Rows from block 3 of the image encoder, named by matrix and row number. Each number is 128 + 32 x the weight over its row's rms, rounded and kept within 0 to 255. All counts start at 0. Numbers have three digits each. After the name is the row's rms in percent of the matrix's.
# convs0: first 3x3 conv (encoder.blocks.3.convs.0.weight, 192x192x3x3), inputs 18-35, a 3x3 kernel for each
convs0.82 101:116184093109117150196120078132145163136137108099166109147126117103144184158156098140135098146130107168084118146118181145159188187223164185132089150198109174133125101139126142111096156197105165094185082193162095110170126174103070108150153155110141148127106073152190061123134114180081123209118114144084141104134157105082148103121111106138171164158126093095189126077110089147131098121096107138077068049167168130152122132116163113106114111107113134147106130188141097146103185154134098144162
convs0.83 101:121142112172138106122125145045148109090086076168113198128099090124143170112192142122099118098136162118098198153115135116159153098138124152135125173171088194106108138168129190103141138106126057134108111163071083143083123162089112146163042141161159125136158130170208139128093111115141087104112106082168120086103075111113113152109123088116126114081106124176182121160091125154146121107155134183180164151170135111164095121108137135073128136094170126178122124154092112118100107122060098157120
convs0.84 099:058080209099181155078146165127130110140129105084136139086138128119178187047096091122121114103115138120116114092125155130109143135149107110091172120182137078127123145194102111101101090110104111119146089170134119068134164166127113131086089122162187172191140103098087116081118110099142159153163160077090116072066107113140097139135130148076159135138114127076089084134082101131089123034155135099116150149179144179163150129177114084138101153106065152114106195125230132195179106150137112149101
convs0.85 103:076093106126128109091056077188127103147122136109080160170146105121166198138197117096077091141143118125144181090204095199066132118101173133164143152158112115120076150169154101146170118159158128128110082187173095090117177129119189197137120068072144103137132120086083058082175102077140088153146168139123150142165134120137161117097180174077155151114100119160158110146148158152128112135181104142133128058055087133092084111086114104137211150167126145200122159132139095172099109134102109106096
convs0.86 100:103096161124123118121086069105130119110097113126151092081172119119115123152120134125137111147108073173170035113042145122084127083105078147120070089148164055126095077125095099129105112129099095079116167091141143090155124141136091111126117164132114177164191173119142176121132135144103180224108154114096131227072158188124130115153048107095157137169171072108171140082162179110197121123130164087101071146111087094100132093116075085079123162115131156123105117108202133137129105138194091133159
convs0.87 097:120131063146161143128125147107110075120131131160153102105170099129172103120077141127116131155095161064064138147165073144148096148127058102102131142126202140125118119164105137132137057158104142146106145107136136113121087112080103158103173143063141078125026135183165156132117159152154149189157135125193096127138124101125089206215182066115139117095180173151057127160148114152088178134135130179117107124132151102100126173154090198093100103091130135152113164153084154089131161158138167177044
convs0.88 101:127099140092087164139164082147048087117186131108178114150133108129213156135157200045096127092088127080156117136177103105108134102077153162093193137099149044121135129104109093115131093148137137133099084139154139132184154119137173157165131117129101092094116110131135099106147110139154109130093111141128107097131179127119141121155126084100185184088156173193101158118127121136162155131142117170116071149089079125110140132125142080113108096124109146139176097093147118092146117087166072097172
convs0.89 098:122088154081117080128169130152164129165145104170159185120096106137131106185155124169138149113147188130143190121100066089077123051105115094066113070100147124141133122145129154099131097156126192198146134123103093186105117140118166140104133135123121155144143171113191172220085154108128085087138074077160205108098138098116102113150134130141117153097103106083077148099038174132116180146127104107116112126118182122071152149096192148129177138113137119095100089133093138091102166059087138112134
convs0.90 100:077125080117144122147165150105121117181120109176166096137091192132111110133144159113101086170126134115140088125140100173134113122065152162115084168141132114137110157133118151097100129091027120093124140118135089146169141093143133107142142173125078185160116192152129076073164183136144210202182161174200146133165136165129126103181131106133148100122155137155182160118160084145084079134152131169119143104137162133201169063120168141127117167127130109137112157122148072122097179185163094152124
convs0.91 105:126140140181105083109086120111079125120122091140195128170134153153116117139109124145139132075131143087136134155140166145150163134131123140153121167139123141130072135105094128165112122116147119148160108110111095037075131091083085137125138154134108121070099058116089148175141134088147115120101093067099080088157140168131129114140157091151165114147115111097084113152120179197138142156188186097180171137128047099124083118155097135149159178131132162158126067121154123119154112098076111026018
convs0.92 098:106180126026110171103101085116150157165150089110114059076196146167156078128167127172207108157116068169091133056120077126135109123128122113142110142093119142104126138183121140175149135185103195152103137146114108175095135109165130145094095139110155175129104081124103125150088065099129089083136128119132139153126116112134077127161171167116190166131160104188126102207122132125129111193161167081127080090092103136115125105102069131160161116115101143145174193159097117139115129075065116054091
convs0.93 103:098138138051127176146169183078153170133153161165153108152135130099141130129102192110135171130126176117122112136049121122140094168146100146119080082136179108125142164072101070091108134122161096128061101091139133106139148130116110088071132135106126182140132093136090132050156105146116126212114153157139109142110074120140122130058138129109143186139181169112106176133113188095094159149093138085088144128159163108123121101094119113107139151130112157119156110083175171107123129099132138144154
convs0.94 104:126065071108147124110147173098131131150102135116104124134152107095139141122142112127098117138155188082151167126142094050135143126130114107172151176155175167138096129204121130087074135114163119094124127150122160205103112118093095164135061177127177218140196152096120107093102154074106147158153157162186111121202155119143153112103156132138143160071137178102183096159117098161139153171123088146106073124066095180131147125092177220063167122093108148134153114142125080076083172093145172119130
convs0.95 098:158177140087142186134159141124056166129066147086098198074093136150081078091060068179133160157130094146146141132112051114095102134134135115129066144127146162112122114127143143133060119141128118080117113143077139130100170145117147070107121106105137118141132145143115148142100177211083107122134092083105114124083139142121144155073112122093081136083132124130105105073113128105096111145145097135162057123119108102149118143146148155130121161102087113126082083142050146127153138147135106138149
convs0.96 100:161121082101170130122112207123092136106107112126165093110103087118116142173122140140049128124098106109095128148166124089165134107101176116127175168157120080115144108140110147107098153116120129123167148102122180109097112146112134195076150134101133162132116110173087104106140083069076112055123113056158154160101120200118137156182110050158127085189139130172162158121081059114136160099100094096134119147148147143175077103102136129135108158129140141160069108074121113079110117133100160165132
convs0.97 100:190125113157078107130088134180106072144094142147122110140181147155091182142152127182175083150113082087136084089110114099123178144131144091128113076116149131108159152144116113177109114126098171181137138171155133147100127102138154184136156099124105164199151166174104133092090121136148111093134128081099160146139129178119168140144167141117209105094148145137179141122146151125148125143181134119165107132153082123144139175103127128159084139166168155105135165135155105088067104129084193100147
convs0.98 104:128132086118039104112172167136112142114174133246163149124072141143064112154125188153139150116153164129183120129129064081126173090165106082142176132101133106129148181107111104102110122185143144132124126068181076088199034096149095137150153145153106155154101140145137171162154092177129090109139169128120104170175197171117104129139110071083111118137126132094071115172153148147114106134138072127098121052063092191140135120103146135161120116145147157127152176146170069114114150079149129178153
convs0.99 104:117155150154076158113165142151156132150129122134157117152164153116136110103124101165114086108133139102137164135096135113131101106126173108144147159130082100147076120097178118107140106131129128145177141093158152086130125133138104139102115126110106156126123121112180088131069057148092124126159116138093096117122161109163094143074152161088120170165057132133145148096150170144184100111118113146110129104165132104112137131140076151164117154151154120067151105074059077116160090135112090079045
convs0.100 104:151144090111061109128120093168114110162085062153126154107115123136106092161156108187102106186188050199131055129128166122154121171116125123116053135120125190167121121160100150144053148150117080171167175165129175172137127121113134137089096153099163112142122184098146155126148101142106130124166103144153164125119069110126106144148138096156195142201250113142174147135111096120103160075061033109111157168126169092147110125215103116123108120112087133131084117113109149138183076101132035133130
convs0.101 096:188142141161154181115099153133107098154121136104133154157152130115118164108139083168142111113092158096072102159160131087170096104133146087157102110098082168155126133175072107163143179164087050135088178118121132077063137114094111180090104068147151176172198165142157105108056066068052120106097119175098183134151143178110111140123141166171202158111181108199136153137132070088192156149079104128145131190065132108116146120111067027192101091132131106125072156085143111089131141163155136126121
convs0.102 104:063087153109108094143154111122127141130113111167214111100193089101121188150130148151076096128132149171097131127112147105132170121080141143092099134156110143111128063131144074078083149134065128118138131078072080104152135122170082115130119125126107087133148103125176165102087069075137138088122134124107133098152122075110126099071142126177159090180187149087129106169126117116101129166123101173123125145140103104072169067195104161162056149142140163099083122102101127163103058100130072098122
convs0.103 105:060099117136148170152158163131159131126093158099159155122135137135140117117125154090100142153103139073112157089113159114128108121148151127084175137082168161148122139093128123140086108016128118092129110089132181167172066135150135138148146180151132203130139123083095062101153149135189086164134130154108127111094126103101174111132158122184142079171072144131067108129149116084109098136058123055111119088077119118118137110137072118089061113116132083129124090105147044080091131084087221162162
convs0.104 103:098139122193165142115148206150118178086191115149108111125119073094113163130138143092127151123128141074114150117118050094110111149126155067141106063155103123192125109134195094107143116099173125136099078119173096110177141113117118135189158168179155164149151174154221151128143100110137117133097151108110103117106145158206155125151111148123114117155099115140085155091150126141188198121121131144067132095100141134085149113087145108069128148122141135156148110183108114143165157174119126147120
convs0.105 108:141150116108135103089147152163153160172135123080134112117054081136173132138166113158157141151114122134097042132114177088154175112103116135122160191208111156123131160128112179128133060097143120081118108104092082135103128085115131147129078101146073142133165076180017129132122139157202132145139146142131158156137146192090153138123212106139153149100119121099134053123132144113132139116162085064063118047107110146121159148112088138117141087114088116182126174187182119160123122221151092169137
convs0.106 099:141174108129139096160124143159142143128154171151158176123133093087140144162107113172130146140145129139109100096088141180143108134117090197212061154089082166120119148133103173144090165165097116147142082098082105129151117157140132071087159098166126127151133165137124122137164076149140137170118147148168145144144109145159154171104089119134151093197102159183103139163141155157177146187119100101048102111097137092132119148078143132144155193190141150104110167107144089096098128137110133135121
convs0.107 101:098162135091145138117196141162131113135159085099145094131077119103140094106125101138170090115140080130052103093120138130096151173114173133093138120112137219130159160108111132171096125205169112154098123090085116110103162089158120142077100167114122091165111120122157149131087124137131160215137201168118076107155161120114189149156076147123120171138156171103167158121114135115137125195129095162176147164154174095124105132117108080155148136157123145114161077149098144156115099150128050170128
convs0.108 102:110181130155179117109108059131149114102091113134107138136125075142110143167144160149120050156130105180118113115141116103121147101120154130100111153117124137164174135101147090097138135116098068118170136134078114112128089065184097107096085177122150104131149156168134143112106143174124108186121122154135102056104200127096160102084123145146106121159126093109083029153123059142194139149156196134185132066118078101097121146056097097088143108153156138117146164149134092098154139171151148128156
convs0.109 102:043063140121115174081137160071141181087096170134161171104147129138148105132109096110140133084156145108141165172097104093134146122105133132144130143092108125108135137098048150102106116115162117103068122139112145084139135161104073130105118086061128129152096051121140104147138121059171127108150164162175140114107118107129051119092061144114148174131104174117111145149116150129148167144133100096172139121165118071118102043178113163122075091167190092182125182137116132129100170144134163214133
convs0.110 097:146140070123111180099132154129171156061157164112172165095111091145154122086158135158104175103114177092106108134089105124124103190133141031117100133138162152108171125059125138082132090152124134105098113111126099105119120154080159121122102172161122124112082155124154146106113111106119119115102092124144053087136116136045075143146094135134106170140077172087098095103057141131108151141091101139144146095090133131151178114155109165109076087148128110118173095120155133079118074078170104136110
convs0.111 104:100168189105126126084146113135174119086154174112140134125056112104128116090091085107152119109172194104173199107097128095085152055066140109102141142144083136186104065098122089074146069092166132161153126113149113155131149108094145196110119182169123077138124076111140090113172130168117150160106165122116136129116152163065120110123118171163170141173157137092151108092078136126150141084148134037072155114074148104116130138097143111157143096132104154143091155169139126148061079110114141126120
convs0.112 097:016132135167106074107090110096114106102133155149133165125144085110166151104149153080105093174126080137090105147151157175189124184136099136116114111135140153144138125078094090132089118157191092142183070155122165168117099144057113132128128132169085111087057073099059109151137129153116129125144163185129074135146150123141100101125158132171149208164167120145141192102095153125154174084078048156122124150156070063071062117069112096144122148177176130113164061081136146114127152171133093070068
convs0.113 099:079083172100102132137113167181149137154142076104075122120115188146193089110160105183134101133141082145212170107140144089103170088132128106158101118114125138137123128145125076120145125131077114135106166116105128128115184166109120089112180126101158142146089150151097128115086090050139091130108170149061180167068166172094141095134150196103158171102185137147132176139092170082142093160107155063140115102080121077186117132083108166133156081105086127110106114176088109119078122135073142137194
convs0.114 095:042097188119136125117077133145144099202128144120118089168110099108113099145147113097111125080163109088142132097162139106138112142100149102135103141115114150137158119109145071140219141148126106126137150102108113108158148072077107156067145158153085107153126079156106123095086090136153139168109164148038146122080105110088129102174144144117131183130158136093104157107156108031135169120140078112049133157135139142194150099143131170150192118126146118083125112175156123147150081180096065114170
convs0.115 100:113117103072152188099116115153053117095143137084192157138155176134051144167137106150142161165123202142198221115137138107157070170135127183145104117084105200077082138101122121092120131133132109087120119139106164071107125151093088138143210141147133145123128178178125142101091100146137186197127097100205118106093132104124114140137170075160095139174132203140106178165147157123126135129075116111131120116113143036175095109157055172168115060088135106106113103079100126085009103154101178145129
convs0.116 103:111051076088121164128150135138128152092133160034137133169117154127136108124122132136111175103136120132092142085146173079122149152103147177115151160141150125092156144133138101114110060060128133061129139113082086185105156168139091146133103061122159160145144072084078090161172167059142165177096160173162123114109133090083130101106172129110111134126138171151141112151136135124084075120123122095137137152128179139144140128109159118100114116146141136167156104150139127116110126135152129120151
convs0.117 106:088121126099105154075141117086130183152115135096100157138120142167150092143193148046170152111169210165162115193177156171161174152142208133118116141087122143105121122122167106122187111113178121174139102127119144088129100069090103157146135116125162149129134067098103102126101075059168128097108137134097120112108045088040120080127163171074084119061037144156170054146123125099122076120123177104150157091128159178127107102133123158165111100093148112145089115111031179159143109134186121130110
convs0.118 095:096129144183173120110090114141119100086095086098092101132130073120077120150145125156121122102124189077110114107056105080174076140078111110163120163092055111083102167111076160170129103137111089170105123148139182163149097088139160150115069075092185159110145060103084094143117155160170117175095096152137164091102054125090108136091155127147135134151069119154120119181143102133065087090127109105113138118041091094130173168125130083151142151132121096181092114138101117072138076062169089096137
convs0.119 094:135172120162174094177176181135166047202127101168100145098095135170088091150109162200142099092102137120075080097079125151106160096096177103136157114129085111128113157146109155152106186138173164097106084135097096147093080094090092120118164153115079173177147152103117145120114072156136135117150125142109104104104136094142132134161115101137156148058123127165166100150181135036108106146120122198092120104142115098143087134184066156182102102111084095132136141168091076209155082169127114175163
convs0.120 093:107115132088141198135115095134086155075132194120131138138164125108135138092139167129070101116119145116123109109107137161097182118143170107113096096140161149120121153105108087126143148123140142081090112124185137106143109093128120140112086120133175117141158143129128150054140098169142179093092118135138100115092050114086129086095173122079151137137112113182116137120139168124140151066102098076110111148110142132133127155183094162145137135122163103077118119090106132155162149142192134149084
convs0.121 103:101067136090101055093133133113131087107162157121142178052129130156111162153130131077086196062108136124149169094141136111159140099161135113088157173129182134218132090127139111147162143105158081069114092085110066111133081115153108109131117155179168088121155114150122111121138128104089113111112087143159053065072100109087137118159105146085133171135069142179104147096093120146144134129195122165158136123069158105144157108172129164159093127146139169152168141147153125146164076158097111152087
convs0.122 098:189147142172094097098118115105074130157086110104129124080113101162168143099139147102172160101148105146156077072107118117113139101134118092120107135132098116187133125106123104155140079093133148124127168135119096152125090082134122158169115084150138127112168206147075138123107132164096129139075148167108174225101178156123100077192204163164139136127163171087086078115207158130176166139194148108148149151081153153113170111149098092160127127132130165135198105168176134116161115095094110068143
convs0.123 101:110126120185150092087121139075071136092135150110154125073129159062098112153099167061143097108102156124096161139100140164093079150153086205171164122102150122092166128158135154143216138155100105130162070087144130140135151147160175169172184178142080107109111202109112127077134117082112126145197150122191155096141127119139204155149129075138159145121120155160198163086156105123151077163162133135117130109103143075073051063076109100076122137124164084172212132106102118108131101111070116098079
convs0.124 099:133122135138168108127149087110133102110142124110189112139092135155143130066107149155141151084108090122166152093133093066175108061104185136108156092103178118127144133093118101113152093101092144138122140153095097137096153132092114132079106130192146168094165164152203138114152166121104106169126133113123165112139104147133095117144156088111150163133122089099150119092152144116174165160121134111094159104119112134132133145176125149143128113145094139126140097146155107141095127099107117125119
convs0.125 104:091104147113114151132139110081104171105159079099161127132153128101168126163144115130071125115139178149122163111181132102181168143145174115075111128121126124147128099147122145098101155142159135162101132114127139144114087158103094099127118135162131135143142127086123046075117152130165067153128129100130116160141093096158171166044082129070132154128118154150091120151099104155191174123091097120159123181153146109110113172099109173145146120049131150159112078133124159155147156200140043140105
convs0.126 103:104136163185101088170071076048067120104132154100124204142126175125129137087110083146126158145134098127162178051116112154127161133135133155170122205167120133141149146162142091156159150129155175138091096127114078182185134083133087122092097142149074106110104140109093147085107125186121166134135203170118139160145160158141102086155139161236186136151090074112199106118176130136179150127135157119189168104125129140105066127134135150133134147162151153166137089109141149128171135101160158166100
convs0.127 093:103200151188173128164124120183110112188140130112083131172143163126115168152091076104132090159133135189155165111096106129080105166151116114153107132090139116152171149116146169091152144129160090155132086181151126103147109125147124078093132124078151200102100090130072101079095122114174142205140126118156123114136160097135061069104097173102123106161178136149096187148147106075121069135126080145144120132079082149129159132101165128179139136098157112164126170115138088075149136176091109151165
convs0.128 105:148103099119118105142121152112094106099152152126150186118167133097092102123100073155101115126110117118098144106142135106142137163164174151143153157132175101117116109111164134100141124148076175082126139111083129103114137118141128172119130100128070092097124150166132162186073117138137122127101111210105137159131101101102123084182207115193083070080065069112153172159175108107095106170181173150120118151089124086078092090134123120124176135112149114152128106065147104122094075063083154108144
convs0.129 102:106108104155137126134155091114110150129112099090159095142143192120152201145063110153102106152185128184160116085181148107196174137161168123109107140158111156125140126069091119145112183161113147095144111127112147151157102056103103136153202166120110182124146163128190089092126091094102104110157157145149150159139173119118135126000000071168157116142184036095156145150112215111143129128088113161129131146107092098128103116128145124107082145148183106117119113111156130138123100137164078137116
convs0.130 102:120154154112119144120147123122107147149094161182133076130084145124154122163188086113074050100106090082115112104119135095111123106140139094084144145122148181114093131052090119123086173163138122143069130093088122134067120096133117109099126155142142156045166146120150067205111149145117117108133132158155127158160122162160127140113133156128166188129116153128150174124090157180106147190100097153127137130114139137118106048129090075126090135120140153140128146139146139114090109123116140148062
convs0.131 099:088128091049147126099077115135100150145197124133177116119163140157128128166118104164141115107116159139120163084140123103146161144159157159156122117118175099120165103113173167100088133122115117131148071159119156174140069094073056123054153101098179116101152074135150113111127132135139135092155158161097130151119130166085099160080067065096092116081181148135131108087138103097138103101167159099155147057143104184087150142116104106124142110118130136203116119151083086099175089117083095113108
convs0.132 101:106109102122102138194081061085124119127139062100160160085137104170176139150120116177173169175152093133132109136106155159091116168111092095126144124118148066075139066123132077100131128116084131133065114111132106141141076103107095154123086133203073088091098121104159204124061091177093109085111122099108111138114113143128128114108154120176122142156152076128111115119182171108154156017109096111108156110098062147142177141104170092172159153108122158171185079105165089089171108083166117112098
convs0.133 099:155128128106132100183132150093193089112115100167065111146098179092151171131119138134122078116150150157134173103116096078108137139164189129099140107121047107192126133127119170162136101115154158130067104086091098172128176144101143092087135077045111212213186160139090063140044122150124133083176079150092067112134106111142163145118137128109162058188161157140101113079144125118145113130151175102152151131151161180135116109143154082177144151116126116133127142120073098093180091090141081078149
convs0.134 094:142129108144139140141135150136112123139157144148113080091123152146109174156111091142155123188166147192131118144060169100122123100122102079162116096128128115142112183069150152116128153142127151083085117134096160108052130145160122163097130089180097199098121108107104153181114091142072081157062132103087122161144110143087122154203058133140127131129168171072100112158127061104104127160142166135160087153138126088081102116116101066103088121144110119117081127157056161056142155141142142129181
convs0.135 096:142107109193105149126083150126088078106126141137107123115109095145145108138086073162148147120121181180138188128146095123121127172152088119108088123146168111114176164186063150077164096129180062074112138141073090167136114130076140091112125119156167134147156111127084140091147069140168200144135127150074122089055096092070104134141155149121107144113109072098121157144100145118105150153130106147165140086136103109145137100204197135121189107122112150124155066143150126049121173119126139124203
convs0.136 098:138180102084120098089138153143090152081091088127104125136111150141151092138155174161161189137137204087152132056109139112160133138193175136091123122160159130108176167094126092142090089094124188108143154098044125124117074125136126115130121130168152129114133074153120173198114104098160116125090085068118094152138079129131169122126120123163133161107121112108115055082076118130147096136165077181151125106129177177212158085136113146163118149086112059139073138142085117117155154140183100113115
convs0.137 100:129129095108170073170180139128127140126138136104102109156107157144147123123105146113202169128130191099117124142108075171177103100126141193109177168178188143160165139185198081208196068156096084108081110091147143109132128051103154098105082135104161125110094100127109067096168116099133129121158177115099105121146133133150150108159180132148121166142125137123108126124092114108115059132148154132166112098106100173159086122113135099158191148127160167131172153152136050141131107125100126118129
convs0.138 102:132113175089138160115128134179141080159141152112053135107125180111148099138136095125159158089153207120151126085134079143086124093139131152127101154123124159127116122144121105130154143107186146103105099171084072156107153111160092112152143064111160138143162068110144088120129096139168088110177156136185165123130155135047064145111119164085151151148092154159136100117185065138175102122135101132122110148058109156106122083087063078126133109126131145146146129122104136108054096119104076084126
convs0.139 099:175129103082138060161133136179096143213146106107099126114104185166099108134138113136160161130129054197161082088119115070151102113159112136139129153183117139107120134169161192105141086137136133074093162158142086089138153171143136084111114039089160131116167147130107133147079137138102120134170140121113157168128117187148126139112130152082112094055122157157139114167152129127160119101158163110172172156077115105116153180114144107068162123144161055118133148141133148091114097101110109128129
convs0.140 099:056049129162086089140141133129056102122184104129168120133156098064132133096128110149182168095045149090138188086104145172149160137100125146101134069138157109142143099164079096107180107118229103112090117080128151076130037129088131099141086133148132158144175141139176121215152075090132096076066113075138063134143133150144138172141086071131082162133116072142162134146115087150137110128087161161077126124159111163146219115111165125089117136144166104091180087078100161123156084114138119141113
convs0.141 099:128109173110112155126043148125131162102143163118146117132069105179108123157157178171123081095117158140219178157092147137151146134129147147086154160113089176205093087100094115126101109195088126116144161161139117124168097089104135105175163122178101159132173124160143115176095120135139113108033059170137101144165138116138114157099067051123119122138165129118090119124145127158128177082066073152166158184143154098134080106123084036098107090164127094141147149157135087129099176138148101143118
convs0.142 091:179116122161119159144138133127122137056134082139182145110168136200099131143132097149106081141101106148107112071153150087168080155133088128134163093096171177171110093163094136154162155171133167171128142093151073150183148122126115097087139150157142116135141159146091146174089109116171152177182159127116116154119110157108092153094141144087162158096137165089141162191113131126139125091109085141112135144126138160138128156163137138134167099147105097132101209133126097132096117109121191129132
convs0.143 103:163137124137133134184137206145139132151200149174181112118134129148101155126101162149124119191126136105110166162117194110214179131182147156142126128106101095126176096107113043087109051056098147147148141137124117134164146123187153137101129177170190107147133171192200154154136123173125171145141171161088104120174124118135138158125121095175122085095070127134105164171123167142122115086099174103108133116108127063157122104091154161102193095122133094096100143074114110135186136174171178161160
convs0.144 098:156157103148142145109126113076079105105115123129128114092117064087105124115145161085121179134091142084119090081149140137093116120115090094114154101097151171110163124146121110102039111135136109056122118151111111112099049116131071117118139090092138151106116157141130122135163171132080223094122093098118125138180140056113168135101061093136065105112129147166142178119187115088208134108116153149212130145115125113104135146092029110096096156086152068094169113098147126156165143156056108127130
convs0.145 102:055141082092117067093120111134129167138098110153168174121159190126134103135109135083111114111121111142172151216147111136101112136074150151128088115122054128174151140157127158065081137066135124133123092145101062078146141165156121122142090152176112148104098120108142156098123127150125133077144147134150067132161100127154115117109097114108098109084160125143092083116099097112089173143156123125134116127107159136116127156121125162160116106177100124146133103116066132108102078092123133110090
convs0.146 101:093109125127094110104101166116123160074123127126098133134128116160159133160155157114181151157164177137110194186164094121162151117130115104109151179131144125081115107085162179159182183121125109151119128086066131030056133149151103174142122114160100100076061102076119068079151168113070085125171101137131110103128108070138139093112150108170161137144071112135119133157085088135099058121149151145163226082110083138149175068105144139099137069129108147124166092201133107153132186123146135139101
convs0.147 096:125184187121133101166139167089131143148130094110174111075151172149112132110120163111103131134195103142117110115056111145133105139162111185173109181106138135126140141101133107092105128143153138115146120147123130123148083115114092087114131157085171103122145129144086098116193166119156153123108094161137079141141089164179130146097077080138153154116104116179160143130121179096165086125088075079137126110139178115115102104098050106132085140180116116121108120128143170138089039134151135099094
convs0.148 107:091147102053152085106093123083116122134101142137165176176103123162127132187143129115137162147162174164165120070160103107168161106128126133104102158134111158158076096128147106107123182161163150125121132103068113134150136101139173091142120128143175138149141117162098115163112117118086113110131127088136143151116137103082090106148160125051138197078143140118114103134174138127094117101155138086155132089124141127105137177154118126193161144137129154154100145114162106102097122158157087094130
convs0.149 102:116098107103132048122128138048126151115098163133183149105134103074146098140124103147200093163158107115111137078144115105134154160146169143145122141166156170125148121144118174133080152164079129100132057151159066130180113080170094108140082123161085151133108153179172107130147104141121111183109114137155132157178079121161174133118140124069193075129133102156133149200073087203103146103119096151139106151140112167085183154092189191120086148168107170139119153145111129115158142126119179121114
convs0.150 101:126150104115125150185184128149136115148126109110145086160153149205114145132170190087092151108116097174207096116145150111100096168126157089126117121172108106102135145097097086058086173187181130148077150159080154102121174105129141134135172126117161126115065094135094087122140161148143146148120074087111111114137155101150174139135097137087105119097143188161173151127146110158132132056100128099093129147142121121079000129091120073110104078141104140150132133145070162153176116124209064097101
convs0.151 102:112147094144143145109143101088112079227165116205167144106112161144162164168162131116139139106198144061106121118111085169162094152182107139150175132142140101099175107102118131040137187125051133106120069097123061190136123154073147121112110143139077148139122116103169097123170079120132104107137198178129194100073076120176116130158139079109112147125162144109114119173106094177109166162103090160090106140153038139143137146079169121072151082148109109112175152112153162109086137118106136118120
convs0.152 104:157126109199137124099113107149124121167126083119112130067078104037125150144133127109120112131075101153178136165137101141110089118073089096088092098103114076104103114134146064074126098092100129144044115132105142090094070099095083095107107117113171129156183174187196137176089116146086114083080086071162169112142132123102148177132108108112050081162112087123143152140141124140089192075122090133098072105109140158081087156161111093126119090115156099040125159091098096132140121122145115072158
convs0.153 100:093093160151194074191145116125097100130110137140126131113066108132152062114148131141100090166153070107139094155156156135133098140129066111147107113134118092129126121138164085084100085071121112087107113048080137115066134141099116060149137088175155113141185151185176151157106108110112084091094087083100101132085138101165142113163106074088152067115143136115101088139109068164075140112140159110102101185131156147162098155117213066189100139112134172140140091109093085097054118155105077161150
convs0.154 104:154142119108111107130098104138106095108123088169099135128107130129188128084138170129078096180128113151127120126090154152116135117140072117132084110181075147134107145139155157114100120124094069104151138145116085109128109116173106142097122160145148179131085086130055150111091116097051148151151145140132163135136180120122094140126090143145184094110118079093161141106127087115108114149231172086140141139135119152148103101115066147111104141127103151216157087127116087095142098064107109109092
convs0.155 099:148154062175215116128111138183108106157134163114157139166111056103129118122133111118119136184146115148082126106104123124121144143098103111168132163116112189130132112147103162189128159171173133065178127118131156111150117038145128140103121201138107100136089083136103109121135081109127134137164155106109088156144089086109085156133172148138172164112141105183135155136148172074144132142129091124120096111105117078092092133080040147085113138149130102083121151117135088109117068131126144075128
convs0.156 095:140158085169132133164172150154135060097127081067134153113152163116128124144105187155124116156157100062059104109099115142114132107165191106168168069066155162119180100089117118138083140170109044134166078086139116127142179111108162142096108134128157158141099137122074103132126087131100124147128107135168133138123125141123123176123100024089166169078123145181151131182137112108163080071073127150160111139135131145104139184067070166092080131126133104137137087096116126084108057093150155163119
convs0.157 104:105131143131147129119080122139141132118087126122140084076161134134148120143116127132184197147134193142116141054155199114151155088114200161188170102138219127076161113108127098147117090129114123139121100110126148110149113148069099104158153119157125157122064077093087150156144157141154135100064123113141096142164097103124148148093137099114192128106124132049044107172115145119156146144133143102132145096117133096130150135136159126120143107143122151142168099150111187115164175110080150096140
convs0.158 097:125107166106103133166155130132152173077157121096074071111132183121145152115095101184102121069100175066167187119068139146139126027165162118110130160118166136123159143144179139106151149153137098125125176181133171114092173139125153111156143145123169138049138163097198078115111116107105140160151104154111151124160121139179166154159155140095100135140124181122150160089166191148130134135160126115174148087090117120092144100034079185134103133133093121144089148110140126099075128109096103081117
convs0.159 107:114111144142103103223129123240123101178132103206132107188106064137088163137076148209101068187098106167079111072120116159103098125126079096082100069170157131090114078160056194170105133075101159163123149196153119135162154106104073133089104147076135114135158181139165150138081104141114131140121115066124130138120119137198114153108096114174173077192124026098129169101131152174116130159165118121129103092097122113112090139219132115109149160114098169151104122064134100117152145045199146084157
convs0.160 098:111161108141080133095096109128105115148118134163156133127097141115130196115083089123106102150129123094111134131094117135118092162087084142162136123137186107108190154138168082115088097106122158152162147099114109102136126118153114099162129113149168211178130113130121156139133101106117169117077145119172173207142126176081083134095130154092131146151135145139109126108145158073052112087126152086052102089102171083120081101119095095097079138113085194187162151124149096120150086118172166042124
convs0.161 098:152100130098116156121061114146110139099107086125104069136120137112137098081132107153135139111134131135143147022111138119026130135120148165135157144091116120148159121064063110035145105095119131163153145130156101155132089095116098125102101093117159175098167103074161046038082147101096080133078117167097098153178099144177098143134144132193080098155128112133120170090107209125140144121127158082029142114090113136098148120131168152143152090152105150166132110099166115133176085107160125126043
convs0.162 101:097092150172135087099082120101146068216180146203133135100095151203125151168164141183149162146144178144176133103177145134108126103096104118123120124101069110126122116173141152149202081158145102116114137103118162140126132136087177102042202095084133147108171119125165114110089075091124120116067082092128098136164090114130106130100121165107112150118163117076114159127144153153135096093129144139150205113123149154116094090099155090115153136144114200193125191149131201133107191109105113062113
convs0.163 103:143106156075032111170104110138097142103090153159166151148130212111133108152134146121115126110112125097115113127106145134114122135144163152165139109120157110088155164135141158119130141140156089096119095107081110107106130110127098110086141097080166140069110160062119092122137163121111072123057193134126142147104090177119085164152086123113093126098152149138144181125080154211115130117124115154163153068068122125153197134110144112101121117164172112169170125133113089080150095106173105136146
convs0.164 096:100161100115137073150122164100107104141101115061109115118112068140128103074142112104205148133141142113149159140112145135113100150147098172171111154153101116106171096103124139101150106104064128172090151148070128119103120177104104114086084113139164132164110164152091081031125098141146153169053173169163142124166135089068070104115130134128150129159182146150183182154167116080141148104142074140151105133131087107161175129124165120204082114171082114169129107130129171096100157167124142140126
convs0.165 094:142168079164141099118190117135100064149130046114149104164073119128091095102151092148144146167111148117139140179133086119082158171109091171155148126187120074093144131099188096092106130170125110162117141105120154117095122096098149135057104146129137098184071086181130135138133168143162143143124127132120103152094158120103114103123099120082174152155144164131131185027113118063128125180122119061122077135127098091173191126133155104135117138170173119156117089141134085127084181089107151149167
convs0.166 097:130104122097131142158145136122142093092205122120096084140095144108089160141180123166136142100135117140198165122160115097157189112161167111159129123155155145085140109095072110071094117145132091164104139137098089054114091086133095115128125103128236141124192129126141102150121116192147126126106078118096166136095112132152087120139116151091092139114152112179137111132074097143134105100095143101134087177169103137130142184139055086113132122074089108103089113135110095110088156177114149148153